config.toml
crop_scale_min = 0.8
arch = "shufflenet_v2"
widths = [128, 256, 512]
loss = "cross_entropy"
orthogonalizer = "polar_express"
lr_schedule = "poly"
warmup_steps = 820
Rows from block 8, named by matrix and row number. Rows with one number belong to one channel. Each number is 128 + 32 x the weight over its row's rms, rounded and kept within 0 to 255. All counts start at 0. Numbers have three digits each. After the name is the row's rms in percent of the matrix's.
# p10: first pointwise conv (model.blocks.8.p1.0.weight, 128x128x1x1), inputs 0-127
# p20: second pointwise conv (model.blocks.8.p2.0.weight, 128x128x1x1, transposed), outputs 0-127
p10.71 107:174119136136158103122149080113118197109130106111117135117174129145095048141105115136128169082137126099151145122124152158143142077118138146142076131112181094099112152179121118093159032208113061096123108050141157156115114101149146136182119145136088123066038092115126099103082125099126096147076087148126151178155177117137103082099127110161072132124143139154157176155133154160115150124109
p20.71 111:137089133117086127170177144062107056118111133166160159167154143140130140143139171134129139135172110183171090163131141075126116138136208118138127161109158086136124151077093128140103081119078105105142136097159092100144105122152161140135135137157030115108193107125140166147129071136138132150128183060117095077167124066103132051116134108098093140115161143132103136113163122063101201149113
p10.72 099:129120109105132112099143111102087138078190159109131159091135158132159168087094139107095086210098122133147146106130178139142147147119123163085075181083148137103071071139147077097218139154130172157070100152113134133136111143099105145107116086182119085099149143174126183104152084128123168134176114079206152170119163134106129086122089117083082089112140111120095118120096176081150162119121
p20.72 092:094103114124078144183128124147107173083132107157120093130080091183095149092132152195156071164086113130130091153133099131138134129128151148149084109149146138164138115108126134143173172116116130142134114096137145135154091123096073133088148143111122125150117128049116108178094135139119147025141136127113115116108126104128181095090022137141058102112157100110155163091194102088057140082070
p10.73 094:148119184113105125123170153086137153209111163117098180072093099129154126091088087083104149120111157171128092171099114166150094151158139081110194108140143092083109067171117121121117124064117087107137162107110169108100107094137132136131129080050091087112125074091106098124102093103112169122128109140158129127132160121165107102158116126106160193113107181091181141203099137108185160150095
p20.73 091:092164089110079144114135137122147158164168086148115102056097119089100114104079117117102153128147154082082104122157095118110051093135129157159094128148111083110129154147113183115080138176094066071184130103084108131088110112136134162100124116123092073141188129149140117122105137175100151101134130127205098107190138064161156118129082165181139096139155138103192123118080130098089132195121
p10.74 101:082085107081183106164097122105088123114133098118153094102111161138072113131132106137131146101149136142116044130135086126085131186092115150103088193063072094115097138102070098124196128160062171129208162167172126128141137137094148158079180089116122112068130182139108150126129113111130111178149135095148149129201107154139153115117119089144087114179105096104141141096156132132069118106112
p20.74 095:139119079118203166109171106116109129116143120169125070156108138111177184119125115121132193141211064149098140108116105136176123099161176153138123180173115148134072135125186135193124145122156127143134104144151157119115133096155082136073095137135122115124154116110203128134174104161123112094141115132130109151059127101165153154174175141182118128187095177157091099079118144122081066184158
p10.75 092:187147135145158109173087149150170134182146109105127084163098110095122176178239110099096121171228117148121102136234175131122094151121126136111110140117139108171087181133085138083106110124148109139083166105157125104122128123153122110099171074095154153154074095159129122169105174139124105097158098112108105171126086131121078148160083072138134148146111102131131147134066119122123140138137
p20.75 091:127156124172117171124059120119093150151144122144105126115110174088130117113104147048109107113150125100152144078101165128145149161173152097118153087103148068161117054138098217089133142104144138123109095179139208092101094147100134170178107112096164126119062126136127106117184094073146089137095140139130212126098170114134148137107123103098128142133130209159128164185162152135092081123120
p10.76 096:184171056155188153147157145119155096132078052153104067091114152134160177114099104134125152107085185116111110147141105122149139140072149079114124155166119158140167182132118091144127141097142143156149082161127099152155160126075095189083146167132169136165135165103152083086102129118166128126095100158088122126176157126107139172132110130143061119111160128193122175100144119054093133155189
p20.76 107:120154145127118110129108175200133147075157110162072169133106080123069179134082139124153117124175102120198164139092147130153109164095088151119108195165155113113167155099132106113077094112164123137119121124083101090147148135131094194109071102157113057122106120075045074097118088101094114206162168128132162123163104103112143136173154105158094104127088153117100159102123089157119122112096
p10.77 102:137101111132088158152107079174129137082133144110182124135146191125077130136108055117150114141123123075083094126111111125146129195090213094107094157152148073067160146124126136116139144118114140107131115106185093120116129086115163126086059077148109196106089058182123117109093099114114110096066157157100139144131102162122101148085152121141142134143095173146128125099104121123059148130218
p20.77 091:136188113193133155047098123074121171105139143181106065107093072105117126159152107117113113124165128090138123128073067100142198121147136160124162145131112102115135070166148082222121144149144129148100132096124105199159065149118070127121138104156119096149114128123100070092155133125081160159095120102112147080125163121169156100154097143159095099158149135075122100107094122105108193096117
p10.78 103:130132185115142162177186112130159169131080107122128163161103149110141164131120100112119119104107141068113122089147108113079142072150188167128125116113131073104124156128123130114169068119150124108147056211203149122194168165146098136092186142119066125124079198117154157124100134160123063061136093110087129087127105134143128090124151145156140125182157065121096157114076145112147121143112
p20.78 106:101188080156054135135159175151125211175112156111121169168078105141151125163130132182195155156105122108156116130076174213118088176182129149134142111128173157103089095159089157104153149150177114146147088080085122131101133156105108091187131166090122144111079170111128143145133116087099132152128112112130203172138116087147138196112113116112153104101172153179120124157112148114115134136115
p10.79 091:128121193095101103126130100100101077142143164164196156082120117091100104123164101083066117138095104138100084109146124150188132143072182132056152128126203103140140131113113124155109093125170103168109104130083089091096152097086164121164095126179099139118146148147121117146123103160091099142138115121121146127102112093216166112134115140084152183119120126042124164112128223088144136088146
p20.79 110:114123150147059140165088114101108156103148076151117068099106093105138108097157120138148207144083163148129117137168196120166165175123126174096159156131121133052136178127130095094132112090156175120180153192131115140065177119157143184114143108143085132103105137157115136078087112176108148149112112152159103105084131113134120207149116139105119146164167151108154155215119154105098144121065
p10.80 097:075114120140121092155140129139149132124125154121187180080129108152088122118142143085160047130121095103081133138105081092152126092164173150116116159139176104127098133160142090121130151133089142126138056113084067084153084118130104117102139129213099122062146123086154118115070132128106133138156122151130124083207150174145136071123108045135133188156186141142135069098196150128134170126134
p20.80 100:087161082153148122127075164117157185098110120129145102124115114111126125123105071147165158140131131153165154130070158136153107113121168080140091109056106200139128122115096119139158070140149114127129136138102122125102131077104071115162146111113112138152198147133158104158111146106072098144103045071168120144116119095107101098109143170072153112142163124158200085155132131194144243163124
p10.81 097:095058142105112076141160133164065109150144163117105155095137153126120146171149099092098146080117094123091148137141104084143104113202171060175155200124138077129141176174100155170113152086172120112122109108117120106119129126115150105174070085143119148141146089098151170181157091189183122117153168066146062144136173165150105110188144117100160135149101149089159113124136077140156142134094
p20.81 099:150182137083067126085087117087130110113181150167104133120120120186141103144133109110107113125150154131083051142068169148155083148162205069142121133141106109107105073147146145112125090167153139201116081097139122105124119139201140163144098094127075139073095099121113095105110146120125123076132131141118125109177090132131096098150151139111120131039095122142188147195155122086076168104160
p10.83 098:107114163073114170169217160118140080155126143122146113089157116119104161107109080058148110122134185164191149136066106104164088130136133128134121200135149133180131145171138086051146146052128104128108092096103143128131064101132077113106102148135056126119157161144127124112102063152116185119130135127137149143126131102128180133107100095073157155161134130124148130154132220151117157118097
p20.83 100:075081173114160106107107154141168149091168163122171141114137126144097125125069130171137149119144183153183116142103085126135091183084145131123125151075111108071183148153131101149116077075110097177177170101177126121106109151102117158111154129120132073159178109145188183089117170068129168056151106139166174177117100110122075110135120148131121153147173102168205114123154175141109110128108
p10.85 107:117151147107108086134120113125166166121150087119148090096120106178161216096161116161162130084131120116140164146140102086120117155143152162139118126102130100146060111109114178092115143116127144129170209158154178121151186100168126158080147185165086189142095111135119131143091131149150122109147140086152088220121144166082116145136155082056102183155137111151102147147055093167092135084159
p20.85 112:141127111134137125160173091175131091140146192058162093113115130160083100122106112173061109123201071136090075064101131170177165149130154114105097103111116142166098087133102171080141115105151083144125128119126154059185127061131161113108112099164141109183130077144109134166164129097117140095132162163112064084155127101106143138116137156091084137144096098153165146157129149202137127084105
p10.86 097:164112167092147143095048153104138114112115082108138121065150113125075107171182130193126152145157122115127084128122138099138182152108160126116038141174105110145115109139073039094074141095107161157113144136166146125139099156112065080126145159139116120118127103111150097192085165123079125068105129167071120138040103123061123124141113134108126080121107143132151097106068122142142124127134
p20.86 115:187122088120079129121091171114160074144145127137168123106155128092139115127086130117114152146123167086085100101099193140156143157106111142181161081199169128046156102149094101110129125165113084170156132151145096158125101058108140151170165176121115082161160101092207143082089128153108138092148115148183145092142086136113202104148070099110126119103100120143156109178072113106106137100117
p10.87 100:119131153129185141096110137108123092145100126092134122107196141188118163156147116110079092111116119143125147170143141151101151149114171213142126048187108076130117108093156082169141062133106158107078132121099120141151130160076117142152104102112158083113091134141144147123127218118157143088112140174201084092099136063143096087126115114121118122144123059116133073165170119121111124148212
p20.87 105:103082132192108142148067172127097148136151128110121146158067128082124120150106113107053125168153136151166161124102129151101121072111168085114100171154175079097172089100150131127077125137119189143145149125119078141134142170162145150118145105163092075105108101109162123067127096159121122133184065181156091084153163091107132125160103216106095110097145116181120143101173089084149083116095
p10.88 101:109135120090113131098124137101147116121132095148126164104123099170150109102140148078168134123114182095105150150085120128171108094138064098101168115155063136158111141174063174123180125117228105098137097091114129182128139080136089106128162101138122101099101128109178045113106140057085172098092152131110108150141088106166113107180117133110161161144093094119093185158080122183114164066114
p20.88 095:104153209122131154133092121127154133119116161084179109106096205128143154134143108169124086086117125100097090123130111155125155121111179183107126103163096127136149085120071157113088111090130086119171138186164127119078123113119158103151208179194175181144120093140147148099166136142109176113164114133160179165104171131073165114120159182091123085192123086135096068123164151111135081113117
p10.89 105:042089129073094125101103104095117091129120122109132150089135147092055162100203148120116127139112175173089108172125088129171159164134135153080084121108139116165095062102178106131162102103140181108101102175116113114151106115151135120125131104135081143145150084170163099154186186128107115175199129130115118134075110118096156094186133116122095090139073125143189183120099165123174111129166
p20.89 092:155168159078161108136126118121151070119166090169101162113148155135181109131105160124079198194141138099086163093147158126123137120134134150117141193152113072095120095080092125158122085114111104159144082140111111155142171118157108130076078106169127120151153083129068105130108129077159143161129115100106132107100087063178109206101170166156113107175131116154059173126141124146158187078167
p10.92 101:146120120116131108156123095142087132144139113174125125081068103139142095155165097093140133136070161112124133161174161190064142130110146156099188116106150117156195136114074081140104133112200157129068149110117068091101172117137195217119136102046140138154083082192095112107116106117130146150062126134110146080121069140169125136177127151146163127181151128114131159126121116143108121154160
p20.92 109:103107168125158032140116093074084139086091204071104153183145103146120092131078112141176148156115141098156139106101114110189124071175126155153064166146134131097146122168163096065136118167147132159087104069163096097132194137113138122093148093095108154135130136152196115107165109153139109116117115124136163127161077069099072121067167128130094114146164136131105122128105139134164115079136
p10.93 090:147141155110073080124180120141100104112156126148093085106140126102149097137140160129098174168175122118163188089091129154116206117156191134156116191155160125163131140115090154152137065076177096104042161133157116074096152121116141120176110155180114155176088117128102163110023122143142126072086109121112181182106115151088151128133158112101130098139136109164086105117143145135118126119090
p20.93 096:094123193128055090105163099118104128126077106087149100152167124171131121106157095168163131135115142137132055107144096141095162128114169165162096065102141106132083098111092130076126185124159111202143106117136061183111130115148108186142152162158096092087094110183129046121146103151100135097124141140123127153230156137091088109112144103150137109184066110137128139112112130158139154112111
p10.95 095:188129103120092137147161100104153102107064152114148125121131159156188153142142118131146084189113147136128107145156174131119106100168122103122155193171147117134214121151148123117127111108178140156151134164100090098143091132114076139117168153101209167168141128154136086117115068125083144165117199118110151118121126139112124250177166119161098070120167184062124147105142147126133130104108
p20.95 100:105097180141130190123097166159101129084109112110128081141101113151083092123119114048082065131126127046109145103187145133144111125082126145115137086104150181102122127124070105111041093150193102163117172113160083142188099181121159069134078107130108166144110146142130115116119126097203141111137107097139120153165092134126163174111113209123102124144144128143107077140103130106143091164134
p10.96 088:137091125109124127126122169194154097107115115132103167136094095108137142193136133061109123112117086181111159107148116095156089139088124142229174081130074128172120093123091132174114170071141127149159095137125139101155115165057130130089119125104131086098155141121096094145202114096196073067137167107190129153146104134115120163099154186124178133107138133115139092175095078099117121161106
p20.96 098:156118104111137062105123099137084079133094115121148172130108015130106151076125105109125129137158155148143081125142149133099112155113191084131120101141134130133129119100088152099095091171114125152075119119134116144125105090108079093127088155121081133070144118124085109121036185155128123110219130119119091121105121153100143103102100111179057171119061065081134133123175190123134116140115
p10.97 093:125109124168166112121102118078085134091134161091069130077157101158068163101158160168130113130180097121077122141188191138118042144141123132105099140152072078105150116114128082093076146070126125110116119110088101169144064184115073101129118074073123112093129158159052115162174145140104111089099143126064100083127148099149076105141131116113129118132098110162139112124161109164104139158153
p20.97 103:127065170098145111176137106156073191151159109101126184121125107195112132142153109139071134144151121140144092101144151111141114119074114149164109082138161097189159130115152150180143153192130105159129211176099120125136120062106138134163101155134112105133159150115106178156158144163136111062084158172121097092201137078074072143107156139167175132143093089122108103092104175166139126140158
p10.98 094:112106135176147130110115135079094160149124125187054082078158111180150095102047104112100114141030067150166098086051132106139076116096116085106143103132091101167114137150151162140091184117124179134067168116129134140146157086149091165140121115110140119121127152089107147090129109150105115104148112101099146123163091078127114100108169096092133119119175098150149148129143156189087160164182
p20.98 099:079108091130102138037102127140205125107122158064143084031140158099120137124116080157157121056095150125157128122144119152090124101131080132110156140167111131124135144159124133114119080113107106119163155140123144101122149080165101105140095127152162127163111130110131163162140096160197146184119187132121104123106108167163134090137132131086122049141178001137093126158112123108118111133157
p10.99 094:124128169092150203143132096101149159088125130126123164098130125182109125182017138138177121172069156094104065108048086160091131143170127101125072126152121089102070110162110181113160100105131102145133143150132104161149066081141117106118130128138126093142134157131154152161094143123141163162118136148122090066115105111099168128143125148199112143090140134194130174086139095182152159118099
p20.99 100:165157108140134153195138137102105091111139113178111161206156111136142114090163169098106134116145118149118144160144107108152097153107157125143136176157142084090093104178128166083141141156122151138107058083161154115156133166123108142210085070053159121112108145097165078104134124098172187141120147143085132066155082142131124088151123103140127219125141229099133111125174127149150133114132
p10.100 107:147074098122128164149098150085123117126146065117129144086092104118126096103115076109168098101103155112112051070080144118086091067143097142087065114145153053108100092130114118086167109084120109170122122066148095134101117146152144075125112175088139144126092136125079155107117074135213117086107136138154102128100108149128144116081149087180146126062054114129131116125167155146142178109165
p20.100 093:077166165076125196144154134122135132138091070125140126158101108137180131140153131123134102171158116162165218084112120089077140137150105150141151158173104099149175141132112148141103146139111100045067111203133114192089156112148151115173101191114088108160142113091190100131138125114114090112166110136107168094121110089130077141096172126158120172147118144105129165110195078100088122123181
p10.101 095:154100177113103092157117163141159062099100132123176086152152141156112156101094068089111106138120114076134117110163173193137089162144091129168145136148173133104118084102100071177109185148157102137136139146172072128084190108078168120138152180084147129168179088119130127104170097089107141145129122122142153109126123115154159097118128131086133133127207088085149198131085056147174119099097
p20.101 099:108086133088122123101101117076100163043138097087088173089136100122153119089109131151114133097127157099200072109128136131076130158137152129106113155102163098129167135114152070078137124188157173105116132146099147142104082133087097040101156139136127114128184139109149205120071092117070160097160120097156149100147095161167180147144187067137097129102188124153126140129108156160144141083117
p10.102 094:114134105135086136177138146106061140121155118112135125128121137078170084141131128086021156142152140145113133158091142132166149150101165126126135138154095088141074094140164084117134142108108060107203086078130119110150085150107092144072069068165187157164107150128141171105155119116089181082128125113159148109094175175138096075089116172077169164118112121122132140188155121135081140126168
p20.102 091:132157158156114126121143092158136105142114099130132102133151093079125097161071131157093131073107139077119139096141162134186210109069154101071091101058149111170110113140135109132153094111148109137089155164106102160160144143116125131128108093082159187092177159179139144113102125043088067132119118056138166136092177136187189161200169148153123137153107142163128163130128115140152088118157
p10.103 098:147083091103102111160199085139156156130119042124100131122101125101136202136186131151135098134069092210074057137071121114107067125110098127157070146176160113079143117073152137101145117099145166116123125112107152145143104129117143118102067132179126117092114122115090105162152171108102182141174104112092099107099148154149118120148163132126162166080095135159156095152088081189156151132119
p20.103 085:127116169093180077129174158165128090135040238142106114149184113116114124135130093152115067137137135137082132120114126142078144068114145136129125107176193123179164122191133135129111155114121124100081116139113109147165083087103209157133134165110155168151139102145143096180119145143094132065119165133129141075135107146075122102115137138163141133183133190141077077157156159123161104143139
p10.104 096:125101155168207106159124171099122128090122103094174091153098071152134131150113083111109133149170081162154129118121117150148039182131117072191106103137201123138165106099146093163149182088128079119143166136133128135145098108099180087153179083129141124119137119110134150142079121108167146116117145131131171156091181179201134117149095169108124164094151129132094132072168054083140144100122
p20.104 092:152217153142153096080091100152187063206148122117112112141135146154142157118102101134153168070146080153098139153119128126098117084134127104110106075145104095112191111084143143200152062153128102155119146099073110139143128097173079178161136106149126131117149141092078092141093099109130099156169189169103147110124156068133104154138140178118130141100112075113112082150162083086107134080160
p10.105 105:116144097095049101098164102143139084119058171170119124092096138078168111123116173139137187112086156114165147147119163096099193146155158118100095127081110091130123064110163109124135184117162138102158131123068151131156188167118146157092172143066072142125076202102120131089136111131124154179138186115155126151163101090126081166110124171104109114150169121137115139101093112086150079114091
p20.105 094:173145166131112129174153132103115106178104140104126150158164209128126080145123120159100183097073154156160142142129133152120123097111214110160111105150135081113122062121111051039116173152101156165148107180131131090144087109172102108152150137068144110066161160114121130038150127153155129144159190128124138093164079158098129088120131105112130089095156104151138135148168171098149138140155
p10.106 097:103134116139090092077141137102194149179126130123128145135140096135080173105150132165111109149151134109140064141110120069121163122116163176101121151105117102082213173056149101120118131162177150082155125142120110100148095128071148079147140184111091103107110141120185106098154060183102130120121149120134063124134128184146045096185104106109205142152171149165106118138118132178125142137098
p20.106 098:083117170217159098177189144155169132214143129169097086129109140080143177099010107115155098132125087114161127139129144142189091131124148097157125129141169128217132111109131120131094172152163125156159208139114116203126107121148170138139105118110155141123128152134146157104078167097132151145143128096175146111143083140119110094097176139103124132167143137165115132155123170158133143168119
p10.107 096:111097181093160088064159137125128116116138148177132101079157142143075107153133103158149142136116136140097096113083137088135110100104149106091157070144192073128122122131125088150174114065107099098152125163117120131134113140112180046091114087140091157080169136093056080196151147103141129098159162089115153109123105100150139151094133131149027189109128147119167171120112191157155158144136
p20.107 091:120115116107202112152103126158152167108115142172133132130158102133151155138087123133148076062139107137142088108150131176136122143105163133149184147092117167148158109168143053144154137125146125101111164124086179144106125108119081124055085189095139154062067132089214143109136153131086093136137171131167221116134145172136164156132109125116074143099105158144106063153113083130104148117063
p10.108 102:118125170100178124122104099124132174117143155168142137118102153122103116093162145122157223130130077086064096117137125091106136215220094143165146141152103136105129169126120158129091153146125066174121135150115117118127140173129177053126120180148183127121122094107154152072076111208120110137120150088164121066133127165184136175124144092147163120069085125128105107159146144138090098137115
p20.108 102:126101093165181143172098138197104117138129158105121082159083074081177151143106181122102091101092149100125143108182099045200133120136097154121134140135100164170137087160074145091133108175128105072147152173137169133048171139165127086071085086152131143124105163111143115132107137149145040128112132133122131119084161119080116148096140109151170120131172113115099134117095135193105142096104
p10.109 100:109126143164133126176099105065079145114140106067130141131074125054152115072130134094103149132143069129182180117103160145103166145163150130097107093135159084122134143157133083062179162105116161109172147066107090055175138088133125085094140156115103121126109122161118128183104116109152086170114130069126088105118146118068175198111061162148126093080091124106112166097150131141119120156106
p20.109 094:126071171126137181108181138115121080143144158150090094127121168139154117128117127126076087158088197150151084146149155105178120106138168089117143130181121108106109140168042154179128158140163142126139181122098152159132109171137174109129112157139096131122157126078180165177121159167166135048137107196102112095126173146128105172236101151118105155097125131163110130108136165180133101097138
p10.110 104:153103167075194142138086134090095152080183111102105132143150085187139153137125113041120128151109149128100108148149184125172190114093152172138109116103137168195141099105098087147153150115102146185118101067090096183101132147102137154155127126154154103132114149173161107098125049170099127131103114140121065124123106181065101106120136090130085160092157132157056130108127091160122158170126
p20.110 103:124118142115043135113115111111130137135142056166120062113154159133124143148189116148139121098089091137116169154122058133156066134136154116147122122109160154090154096100148139143124093104132154119115146154111115163165159109101186122114118168153111100128108173164080116196178146111114128125096126156052172125147088082082141112107136056204189126193104129151175158154073129166060103120130
p10.111 103:093138131167121122121131093182131115119132084125129112070086090066148119159083197089081092118103172149126157120218112159157161101132174139051103135135130140150098144172041090112102123107206127108117090152114127095135139152083126143150136112101139144115153131115164127133173101136184164143119168092123114169106103099142161174158111110134139071125129179106124081151052142076133110163072
p20.111 106:146155101180126146094116147163088122100124105107092149120102109125076089093117125069094137154167135093134136118110129136082096102112076076131104122115156113157095073096100087171131137105095126180077136114100101066159148138080158094024137084112131109054044047153123129110120140114083068131081071070145116112098153118107134109089110128135128100092143083122105135159130099145093103125105
p10.112 093:150132094187100089094061150161059112097123124096120117148140153066116137067084156081096157124138163112150093142097088161114174141090111110121095139066097106140128101128206109113134159117114170106132078118055070135126125096102114150120089113151123134173103194113129152099095091133110122170129170112079141099114126190100135093126064158164115114099107149120083157096078132123181160173084
p20.112 084:112143140138204131161153143148128150119138107150138111081138130145157148153156156114154115113148188147141152094177154098114116069106139135069113119115143100128138166110175139060125185118116068133127157120142127117102137141153057084093143118143158135111197186125108174124090183114154089144137167162126153139084163109163193125201152133175106115187068136165094124126087085189075194150160
p10.113 107:140121069150104063100133108141144116167127159127138138154162184121114158151158172114097091125181140128102157174132102146196115043115149111086185112148102120114129168184095136162142081114128170104136106155101109167159153113150104102101153101096126094142108138144137094125054169078116210059120089155061114102116130112097151196112180108132166146122146127157137200148166129090135176125119
p20.113 097:108159136126121209090117142122131158117168143167143166135139201092180129106179069070102132060113153130109129100154112129070147129179179131103132088098129144148114113081055099103126150105149116145135114129138070092137126090142077240154133093190135099181154114135142176115177097096108110166094089097156165105118103081082094108126124129130147101167161130108101135150130142107118146119080
p10.114 099:064096141086081161152144123130108077109107103064143162111148173131160075104151127201147128144176056151106095131123128161103122172108104128102114154147125117166152110135128136104141198089144108092149168107094121114086133090083085166100092076115120099153167138123118110142114136136167121167142149116099133201088059113116123081090124123107223132204124097179097182115125115108098150099157
p20.114 109:133128185170125074129128083100112167154125153065067144116110127143102150118149136148120078139064109149127120135096126156148102163094177122094173108120078156138133175106117126132113116103147118136133137078079104074087147142110139160100175115141089139087091091162109096132071198061137106117141113082189072130102192045163086134151118084098102122131099120083094127121134111096193173086105
p10.115 098:111113152108105091110125096085157152149133145101097169145146122145140178163181095180108168130129155134111048164139138097139112151179138094166066152127087133178142105142096145141079157131107195092140094125143115148047216126127160112189116121081055112091137178184130108107096105080101131131113107179136132086116098163115093112121080108143151088125084137175161140114110118158155067155105
p20.115 097:108115129126146140138106099120094130201080150132103141124097053128144134085129113170168188104149065136093155155146102079091142115054135168126119136070152086182120091168127130084122088082098131156126153140067104125152134084146160161136142095186158137146144090128100154126177127119122116137130160139103084070085134118117144187100158114145118181158159124096169045130184095190109162124078
p10.116 115:127103115108128134145165150126167152056140122142171173107132117155170170095203101055121103153110130146138168104113080074121099103061080178175118128144126076058120116155114103155099098171178079152091099159101197126146137115144141117176101086071108213123138130149149172103083147137149099131134131174088159083094137162094137151177140101178165109099123111116108143129118119127154129116080
p20.116 112:103119071150072093149106130164174115125095097104113121125108135155085120084171131175073100194147163084135127112088127175116172117158091159126075117085151094112153101165111125099151184112094122137127149068144181105101095082116055082119113103161082161105129118179093138068115125096093109163174158108116059105101085072131118103133122171080136127115104141095112107087133096147075156139075
p10.117 094:108108083129152081166114138083125156144151130097124162152070104123190122116121130122133173117106125100108120115121146096177134152123172108144173127182055081122102139106141078102199154169089151115119101201148131084061099189144135089116105107171166117051144128100126146160094137165126155122153094100134155126154122116095156117112100209120188089122077052148108128149078189138115106118107
p20.117 088:131146177170119082156106114137086180141112118122172096152131090091114145111148149150145138142078118117140117139114155115067119155185147230145156136169104137116103136216064124115130128135111192151210091086103108153139139072133146121078124111153113184172079134121162079179202144114124128115127143140135122099111148169113072079107147121070140139119115149102071101136137116175130132078162
p10.118 096:101110091148129118070152182162149166109196146177206088108143145096164096095127139081103164206164173104150127140119126111174149133154120113100064085098104158137119132143133103159126157089097118084186108167179143166112076171103132087122119161107152048111118184081104092144110109061109135137164142155147172131089152100118136170119104141145093088148092137119118104081079098101128145159126
p20.118 103:104158151153133053108144151140092113153067236131114115060115133118117166114125135150109155130172124097126094162108123114145138152058144118147133177135154105139164156125141164230147135100121144121155166092174147055162117178183142069139113125114139135193122110140118129135130151128133081133124148150193122151114166156108119057137154120164068144088126168125133129122115170075196128159111
p10.119 101:121088159089156084091169110151126162116145122156160138174115137083055090173134155161077171102168171088117160101127172129108119154205120110132111094078105095110100147142135186076124178133126121085102115127162126107134122099114160176102148088077142094158077124108143144130162126150117123144146083084101098075167112064062157058154108111171133154135102119088173096089096109153075153171128
p20.119 110:203118157181140108160133147157165099129127103138118149188131135115138081176126088113153154113145192159104138109082200088103140113191094123126092108150126175119106087054122061152117136139142101139179109119160188168109133121151133124065147105113102124126117163088143087125103126111143082121134190112112146150110162155138164165159167177133179145105153151100104132158142102174215060121176
p10.120 098:086133163144091105156122095103114141190167139114151139130102106104113113098103085108173155140096119212136057184107095140156153115132134164121097110123136157073140163089143171107148169143081165111088176143126136150146185087131089142144120110154151061079107176118101103153109065112113130058141105160115104127127159123115086088138125136046105107110050148187165106163114061134097103117120
p20.120 096:120146087131128129147198143081166173142179119180143142103148104102092154109088163125179119161066093122003113056097121175151108118131150117074095138116172137126105110148178126135101188090146145095156160155130128102155121123123139143155180103145165092105085101097188125173176101117134176129109095067115134116102156159186143111136118144170148162125091127100160140142142153098098074095132
p10.121 100:124130083050126220152122119097143074139108126118137057111134105134108171125159072125131076155119087149145099111131150082156084130027156110091148142091163089082136117076099161112069084192143073092103189120143128147119169173134146122139109079119129101144090160143109130111098201096169098127081188132162138098150116102139150108135154120126140129133098148124102120142163087145158170135126
p20.121 119:099135148098131140127163183140126124104078141113108153117155089153153155136176137183108144114129135110140108129140096108105097152174095116153117078070102124119156157167111170144198067131118133165113129064141167146162150157153130103160142158143106153110127134129124134159162166117146089142044098098040204130180113160144078103138198054100138151113057138182119084101146165153106109146178
p10.122 103:110057193128113197158136108098117097112169148067171174104122098160158102151131105066127116132104130155119140115124148086120094120126147048091134092083145099185093117128140093131120144156130142090139129128102136173100156199138129168094140124151095121075148123078075131120182117108153096149164085117171174110073101136102149103143127117162082153079083173230133139166126145142126169147105
p20.122 102:087091152133127132142143091155123138067154123159130098179139175143136164201139098133138157154137106138176154185125145175152097158117113093178144116067126200113134182134128153106121180141189107049149155114122177096114132146099129120100111140054085153104081123110143120197140141114167084154133067151089154187163133172107122110092141086142094152156179157152111120105096084152086082137118
p10.123 099:141103121132110163130096066115111210121159123153194110152144116123140146098145172157138120124126079090129105122167108137102117094080177096144091059118110145123129144156105107110168129132125160066140087089106125172155138104145138149044170128209192157113162125102173087165149149113141156134196106112166140085113104148205187197092143077094128148144089133150152122119079130137149144150156
p20.123 092:121143104136098066122188123113116137170122117074127109068162095114123145107092146085137141084149109088147122080159087133094154123147158130102144127114101182194143069069105103067114113126114101061152101156125130103161183117109118161112082076156120096109133132131113145190141100078122072154073155127079131151088127126120094105058135149088133100188130084135117135104088139058206099104128
p10.124 100:126114155125139130125135088112119178170129126129118125136087079076131120058131129155127175107112123178172079117126129104073143162160119054122074144142112129130108170138067126200144157074131139140127129114126082123100095193201149150116101179109115143114117148098153082144110117113130143129094104164136114103090068181175229095110135119169157106138114124090118098187174147157083151060097
p20.124 090:122111143191091158112124181132137074169122150104179151163109146162118100100107150082124121079113118119092175090139120114126125145155167006168054068153107138105101124058132061155135163143142141138128147177112139115156122118171105112144195103074154144092145124100107145153141189153142142121183119146111124137169133171125043170128125105138133162132106132139086117134173156134193116151136
p10.125 101:103098139126079087084134139109093164137159151129200140148189126129082120098039158089131113159044106107116130132142138065068117126132124083136164135105142182115106106114151071085164132188132152142151159151146102119153069169146148151133178095160178100148104169147173138114079143084147167173136099154092138136162107134158179124186116118148171159090135118128137123186121107182152101127081
p20.125 102:161111192135119123145069143106109120070153138157103123183158121120115105154144171154079139129074131036142060124140094093071175136129126105205130127128152141136143053180159180184152069091133161134137101119165124099156149120091162125164130152107077165176095128126126094139098110104203108115143132060181141145149127120106127082161122141126111184074146170114127136102114123146145097123156
p10.126 111:185107161076063126145127101105105202083111147116123117138145075122088148156115100127134110165116105089122088120098174137126149104093068118141127099112158078133101179119125178108148103068098117095211138139133102155105148135107160144111190150089174120075116121115095134112124110109088191106171105129119163161136114078113138111089145082101000164156164101121126137116153106146143095124164
p20.126 107:157127125143082127111173114146135060114108150160095064127139107133097136160128091128131156160098173137107094084098170145096138104131203111081104116165152095147095146114042155163109131124108158127102124184104079104122077192167093101108188134118116141153167112147116129133160180105115090118121011107088101115140218068136127097123144162183118136161130152112095148135134152124092154127140
p10.127 106:106139120114068096146107181110087121107202157121170129110109109153101151103141107182107095184084158111068130172130194114149120120159084148116104098187132140082084096101164125106109092130117111078164089101146181181165113147077120149124155106112139097139192162063138183131087151142169086081187131102120108103171127120105112093093135159125072103128096122109120071103123111150121137134202
p20.127 095:162136130109101167123172123118104079076145148139198126141112133113096115084074075126151079106111110101175127122146130120137166136078108138130176063134098142070153096126174120111154133141115069125146053128135139088076144075149115116115116157076137133207115112127093157115136144217145146156089174101178121128154143096125125148078159129111104088165116195118122095117072084102049138162118